From a checkpoint of a small segmentation model.
Training: adamw at rate 0.002, 13900 steps, batches of 256, held-out accuracy 100%.
Data: trained on made-up waving flags, 195000 training examples, 18.2 epochs.
Rows from block 8, named by matrix and row number. Each number is 500 + 50 x the weight over its row's rms, rounded and kept within 0 to 999. All counts start at 0. Numbers have three digits each. After the name is the row's rms in percent of the matrix's.
# conv: 3x3 conv (model.decb.0.0.conv.weight, 192x384x3x3), inputs 375-379, a 3x3 kernel for each
conv.49 096:491571553482511562479515556560523554523476541505506525503561534502585543467514565490479632451511575482541584549481545509453571540355544
conv.50 100:413508563438495486430551441502445484498475466540506506500588527575603576544481582523451494437482485522583477481526367517497502482531592
conv.51 098:353545517422477472451454498416580405496519453498522462537495467551501483531429508511528489579476434557435498473470528575457455517516520
conv.52 096:445489483472504518459432471381443494485540556469466537520550513504528505511518527511506570493437554555444563520584470400454382490529559
conv.53 096:426418553453471489470434379425439399526525461521569543482500485499455410496481434520498438571546422523443476491427487538479447544559530
conv.54 103:453531428489517517450511391589497532562461442507418528465459594521418553519436453383461481402461527441449493440473576441545550428542514
conv.55 100:523524502556525530526464499538482553488480426515529507499571440442489492524580509557459522394485422414559459457501487392513447413506483
conv.56 101:467459508470469591492597450477457408528517431532551492494487432526468533468545574503491500372458445376511486530574524482616551503471569
conv.57 103:488433520490553483547591461557518580504462511580503439357524459415572472549572443449458455475427519538489487453527461553560489490518409
conv.58 100:494486545549450504513433397393453475409471521455423497561536535553583510615553548454436476554493461498460377496503568521504537559532589
conv.59 097:455505550474463539527417588383450498414475589493518564423467464470402360460481510609554519574493492540517573479469325488443382528473557
conv.60 104:500435490413559599478636513546483523515516489512547554434536534415568456420560499414506454414531469429593489481565543393533567438497541
conv.61 102:374502413473478437494421501469438514572476534505502521370458488440523462473472418422509519504472511432466466480492501514441531452582544
conv.62 098:571472516525501481544403424394516489497480585482445558472510529583461493577462460525525488566469428425576515483508510536550420443481473
conv.63 100:506449468551421479580574460534542469494447401425472468449450472492460471451483425464461476481529455533473539525508402471514514496480444
conv.64 098:411466565444530452439433516423469490465519480565536491496491485532481410500442439509405565530456476507463557474447477547410408505486536
conv.65 095:547435547404486555515526543510549500455437553494512528565489491595472438509564432423494443615478510565591431588390496567469482532545467
conv.66 094:627501543517496515524409521460522519451554607436460614525566614503549616538550607521569423503565355491593379555495552549543555596526603
conv.67 103:556469525474464541515436506364460389419455558431511504513436442576464423515475488578565535491546496548525508562446420537506336517507523
conv.68 101:478512511485502489545540471530539374453505429449505577497533499494504459552576488458477555513401571417529516402482509471552507476500432
conv.69 102:545447545503484437480509387408501422409468535515519533469463525467494542493572506557500569334477522374434518559479621515535612561573532
conv.70 100:520444453542533460491448477473566554446527540448446556503557434495538438504540485566508426548536460575473531460515437459625483451545522
conv.71 101:469457486554516463562459490516452488526495505517540538543503510530439470563539467496571506491448401536560467435479541452439424453464444
conv.72 100:543513458436486507407513456578506443519478412566538427499510474422488420351499386525451430406492466361509390537451360490546445404526600
conv.73 098:608424456513498487547499446492461581549495495510520482567527545560527502561555538525652414491582428498577417427511542514534523517576512
conv.74 104:448459429515521493526507521524439448557478454563481375491421460550464494499498479576552482599528554563502481432446488527452410584518466
conv.75 100:516458542404534462428549351510509523500511422448496386530603375455505246463440370515430486523431533480429497549566448477531334506428367
conv.76 101:477502472405536462448491445394511594402463467469468492550523442501459389492417495454464505480544373414492374564467518542502452477525439
conv.77 103:495504433477520481429510525491570562476424420519498505508448429533453576540503557404494499506523476516508329420501463438473541431522474
conv.78 102:493486451459462441458549321479554554490484509482500464513462564526514562534408584617476494425597439471474506542559488498541555494420563
conv.79 101:451554496515592556400435510484554506394504463479509527495482520426432516442516473415401521479506515485466589555446451481516452479513459
conv.80 099:429465470536595503498588511539512568481569567523535544407576440431541541379491564525448553545471499464455485415434534451515577490540574
conv.81 100:513593465523507474538465484439602527457591526518491583602488500574556525606497593628398506472445459454518525530502531471530579569463573
conv.82 102:481515512390517547455480499527461537551453522568429523451540568532518563606500536386496444537479447519453483422517540484538582536581604
conv.83 098:444493508447422459434486501471541528412483464505476463419538491525480413432447500543511523596426579466488567488533447524441445526470536
conv.84 102:601507460509435456618426444523527548484529449538487478541548459535509505464515451500458509482436502571512447408476477420538547344383412
conv.85 101:571526504422492501479562509405424530530478545508539496487515434501517480445539501528589434505602458473621457445471406491540494457599480
conv.86 101:481405522487380458475417424462474526506426380516487501390474359430474340532428366604557559584540518515521494525515416516500439545503445
conv.87 102:481459461504456486544386464536528532535444456478421510460530578454461593501446658478455536509484557509457485527431497528469556549445525
conv.88 101:569473523492509546455507524404437559406420613388446498467462465449502560369492465392535452456570486507574404551437566559450586494511474
conv.89 098:526497574510431558439481536456499469471432488519506601430447521433551498481501473441574521420538422456532459465491492522519431511527470
conv.90 102:560453590493464542421491587475480514474476581389562598489493503469593591494552513487601459426548464400476474531486606463572606490571513
conv.91 102:458435496540525446490494373559575444451513414556488479570505437536417439608433472460458543441368517521341675494478489457506449556414446
conv.92 101:587511595525522550478556516412510469462531507585445452456439470470531433468540434570563546520550501492433465536449507464502472508517428
conv.93 104:575527429554515413529575450457479439436453439456402446478429401554491414559545507539528471540496446541497498460526470506495484551480479
conv.94 097:444446554538461472543497390501457472556503471510366453433546591429551517465455546536547516539543465540472565428551492502489503515451595
conv.95 100:463504590474451521613563538450428452504497505431420462463542561452476553410446499514474501461594500559517587569526452503500404539490547
conv.96 102:403490508454564624484485399439520657543507424470511528507620541523550467525475439462453487505501505523507409586507478459475461461520470
conv.97 100:489499533517529429501526508426402487446435497478560458503503465517490507515560574482533512401503514420501426483485476458512491495508564
conv.98 098:454492509549443491543465426475546550444426388471467392478338430488364419486481508500512538527537548554563438443502426439439429433493514
conv.99 098:442517538472544540462519515465454496399518519406559480627614495574629548521648591533442429440490503508480450584445542467473529469501682
conv.100 101:547572528461556529462513514567415418486498485521423508448644498378579481396547553469601464515600505492632455395512384432520443365508496
conv.101 098:424538502543460511543437546512485486549494460487509549403432434492434552486494579491465442486557527523642536518473443494452629514510674
conv.102 101:501472584519494453539561554527513465545464445520470506387373424486466365616516440613428530457490591424529594499484505472502419501492434
conv.103 098:572528361476470437564570559515504515423460524501495448528455529439478510484536433446464507492499482480577503520518510507555508484479450
conv.104 104:528472422537543419547539429517577467546455460469468501470477394474465434516480446486441494447497541428484508490467585433448612533458482
conv.105 106:588503532477466493516439504478450573584462413523496544517489488422489424436557466445563524403512464445579575434541506362487465403501507
conv.106 102:507468553501402454486452516621547497490493508491451545523485492482483473461549506576534518484483406475473482561473490494559454486549542
conv.107 101:545561407614511537512502439557472537452479520478513393617498491501464490396404475503462529458551535566535469524513392525459407470444474
conv.108 099:531573547467537563413490491506411630495512446525527505476532447393464374421464315444428549587578499525610503507489386473554431482517415
conv.109 098:546442508527471566541438426572557498484461508520533519552526426535522469532502529547452478509423507479466476497481466478428490526452482
conv.110 101:551537396475484464597519510612475546543554529548501492403402581408544506398543522521506565492611475590507492480494483500540504475452496
conv.111 097:423404486523489507393428456429424482534506495477383499467457517414549480479459563555475549460501372513447519449558559480502479449480503
conv.112 101:421597539433508451530434503479611594445542527542535562515501570437488573426405553473421542531392556491463530559508427452465522428408532
conv.113 096:532439504440431462530523476418410398504548564489452529490499541490548558618409539528427538530465424530459600490555504494551434502496554
conv.114 101:544441469485500457588499450502436567482468569449522528485496520523506460470528426524534540540509510567496503494475490456559488456495517
conv.115 099:502494465379497387396540464408507440363439461327518435418367486470512496483508550644586514575564542592487584437481538353492640488467555
conv.116 101:494465544553509544486461460506443542511444508480486550489457609527432598506407464459472538426459515523455553535530484575530528536479480
conv.117 096:612468516535516603536456486382535462403477500473520408448480463411466508408482490542490511552491563557502519581537464516524439535449487
conv.118 101:476437503499557514410538480488501488510499448540502426391591532402557511495469481469461414540541556536438449499511542415440449500466348
conv.119 100:476552523519506471523445485415546498474500474402463485432493592437373505524427408550567625522414603544556572598537528515453468593447420
conv.120 102:487491499488547536516463489535439459471475605491512536663572591626544523603541497636453437618496475558426463547441609506473530507450503
conv.121 104:545554517555528530498498527576448575600437535618472585516563461475588424490545438425469582427478542486485571502511569459500503511487469
conv.122 098:570457564467472602564487490332396521436484536360447545493464582593469442512484416513496459500518493504562482496552494537489406539530393
conv.123 100:540554554395539591470517464441481550427429376537528483419499514428541491472520557431476531467546557552580512510538500457481423452506474
conv.124 099:451544620442530468466403477420506493461480450425447509380428409531437414494354456564537573636505612597525500456411359485356448478401481
conv.125 099:421467499379540527490485544538400499579438434523414549525553470519552522535454588443625459425606410518623430431530459479516496437536604
conv.126 101:475493544457508594565440502396421528440414584452426555487476458472522461454436461576474470525503532548525529537500484531477488577386532
conv.127 102:569558562561602529501551501569501524541560544510556505489479593510531610488553497465545438493471487443464489459497542494474494473543402
conv.128 097:381575409368576421354542457508480479441504433493540503562483462528441461586457635542417588510349506522391528497477437539488425544507521
conv.129 100:602544569496530446442496406458449493529527449519505426554519537510494524513507513448550499517480484597452500463475514472473505540514558
conv.130 103:430429426487456477451420430447439523487457500544435458546507538438575515397568538460529435416582412529467520413463548500542550525548612
conv.131 095:487466491557494566420428442469502567489381479541458533545445563442418453371445511534550441543476461386505484497514437437525480386515505
conv.132 099:586408538456434438584483493512428520605475534537549483516527452520394489539440469485503523516478569478518416518513473545459498623448454
conv.133 095:480494482379439459484444538514582472502498505631543413532531504493475514490486537481476527520465477524458407515450464527444509468433509
conv.134 106:540580525541455444531507486493454520492449567477467462503523568524492627452454517421541543412544544451485601468531612456496568402492486
conv.135 100:476573462493570441506503483588367477524362467462504511447605447379602483350515554543561468540595398590579407493511482400504527430449544
conv.136 104:593551410541462425452511518461484462516466477420412548404510461453470478371537490585477378573494399586571429479448471452392544469534484
conv.137 101:513417568461417573571423514421347483452448584335424488427462448490543457433487453461474456435503521487494505534531493540526476572532520
conv.138 103:512436516504530499499406454422423527485477442523487490507568378587569513598605609483489451492449495622477421547466552516438551475440622
conv.139 097:570517423597423416587500428497511468476440460481471430513387414471441351503493322483476512485456562495474515526414446527510400541481407
conv.140 100:426503433520567395409610438492506492454556512454471406551597412508511468541524461405433503562495471484466466510512497533451472449499508
conv.141 104:462580537473469487561516457467572454541514574485462571507475503556493483486551563596545489505452466495471510414483491455499460448480489
conv.142 098:472508567544404582524502483526493570501479469575558631523398677454507583498544536544497580587519504527473397436422532533524485550555460
conv.143 101:540486533531461447547465541369511522399437521371468613463487521542472506497543527559473453576505396454558355524490477534562516532627494
conv.144 103:560520422508440395498436467417490448385506507477469476538476334426408375440412417529511514506519500452497563562483431385490491410445438
conv.145 099:560458551408436495431482532512460501427468575392466503369472545380498530467482467494507483552483436567528479477472595550521555611514492
conv.146 099:540602405547537499444490513538540446562571493533574554638521560561515585607556592485409603488484509447418542580408544579514556520549467
conv.147 095:501475494416484454350507531501571531482505469479475505470530508450512532412536584444446464443466511573462555479579455506569480500557519
conv.148 100:503437443528461537512500530477542555507463561416500587538509537503507510523496489418505406515444489473457501497594533512563563538455534
conv.149 100:491518460531578429473495587544566620473557458553574469526435523485449490401481592451475494577488434473565337550484483497513449487487516
conv.150 101:567506484490497505419477456424534388449498426407520535428463479401554447465522406453612501488493513545519415523464542531516559540587516
conv.151 102:554577455465503484476524495466552494499519489495521450485524425461464398446501487554470473522581597510545595487539461478558522510502429
conv.152 097:358537499410498439492516441488467521446491474414514504451502510378533481509483594428433653399528587484448554599538491508584564575442599
conv.153 097:499496445397458456443447533534510519522429486462504473534465577421496623500476496465516522514512543463398470526486498569534531552472495
conv.154 097:540421479508477531493389401551543487449433368520497607540517508582505507622569460569475566531509520420452522517448509571543541589481420
conv.155 098:500571522381509483481440485438554590483564537507526559425441638431502570461394528471533540537464478600432504489522453509493506406456398
conv.156 097:525591537524536470476545492530498544470486509455511536536621585496574655470620619475511614482566485562496503593438619510509606498515640
conv.157 105:508599511444516517453574443504552532489502521542553469444590554481617569504545517517551518567513515608431521470530518589543586489390487
conv.158 100:491478451484482483438483580507519541464360545515418523607507524550556509518498432480431449473491467535431479518488422489592494491548504
conv.159 101:573449482529534546501459512479496428426466456501569455421568622430620584455578468408431480512508516505565491567552458452610512435497549
conv.160 102:583514424454509502445519463545528476495440434537520423575565491517529488464595506556405559498482579431578493512415481457493496511554534
conv.161 096:529460482522560599475323452471506619486399483559523555492604559622552432509482489472571465622412597405574525539465530590497535481447530
conv.162 098:528470450478490418470439535423532529374493517493409471443439619458432641383463618572495532506481473543447535472543550552505616492475656
conv.163 104:552535427483488459521482514520521504451446469510502523560551466482528353438517429579496470611492469528514441461491448533562434584542433
conv.164 099:415516520445474427430376510464499514553419483493511535480410424477454553535341539373531445501404502524438477457457523498456491487441500
conv.165 097:526503467543481415471487454495559544477474431467476473572473483507473487494511486626384569612374562497390559512464394461523390498511462
conv.166 099:533600540467597522389457488505512513525529533565418573416450464531417494559468554549567527641580553600488525503403465454390499495382545
conv.167 097:519568467520479581522562470492535467448460493484574476543389510524381579453437619531474485440533496480577593516528462528497578586593519
conv.168 098:511450486484410513540445449367524450438552438498574408496353559532442502554469515655554520593567511628562525555455526521533434569536461
conv.169 101:482523431438464501383389520526483507472450539609516497603481534496529519438576431428438568517510465500602511518471466485499490483503485
conv.170 097:564467488532465476536438481513546512433506527506552554588488530593481487561499390468468448558441580581449482491433553385465451481516520
conv.171 097:510417416503416472516437423455489426468400491445503522469386475483462485541433505498572487498491597535505547543434563534479513598456501
conv.172 100:474582452472581496543451503615500548555436479515522519574600539497545554506484580405498557441502530460573526548549412512553507446424476
conv.173 106:532558397572557468548541477544525506628543538583552466557483459566522450612536473513543448535528485482461488481508462474492463490503505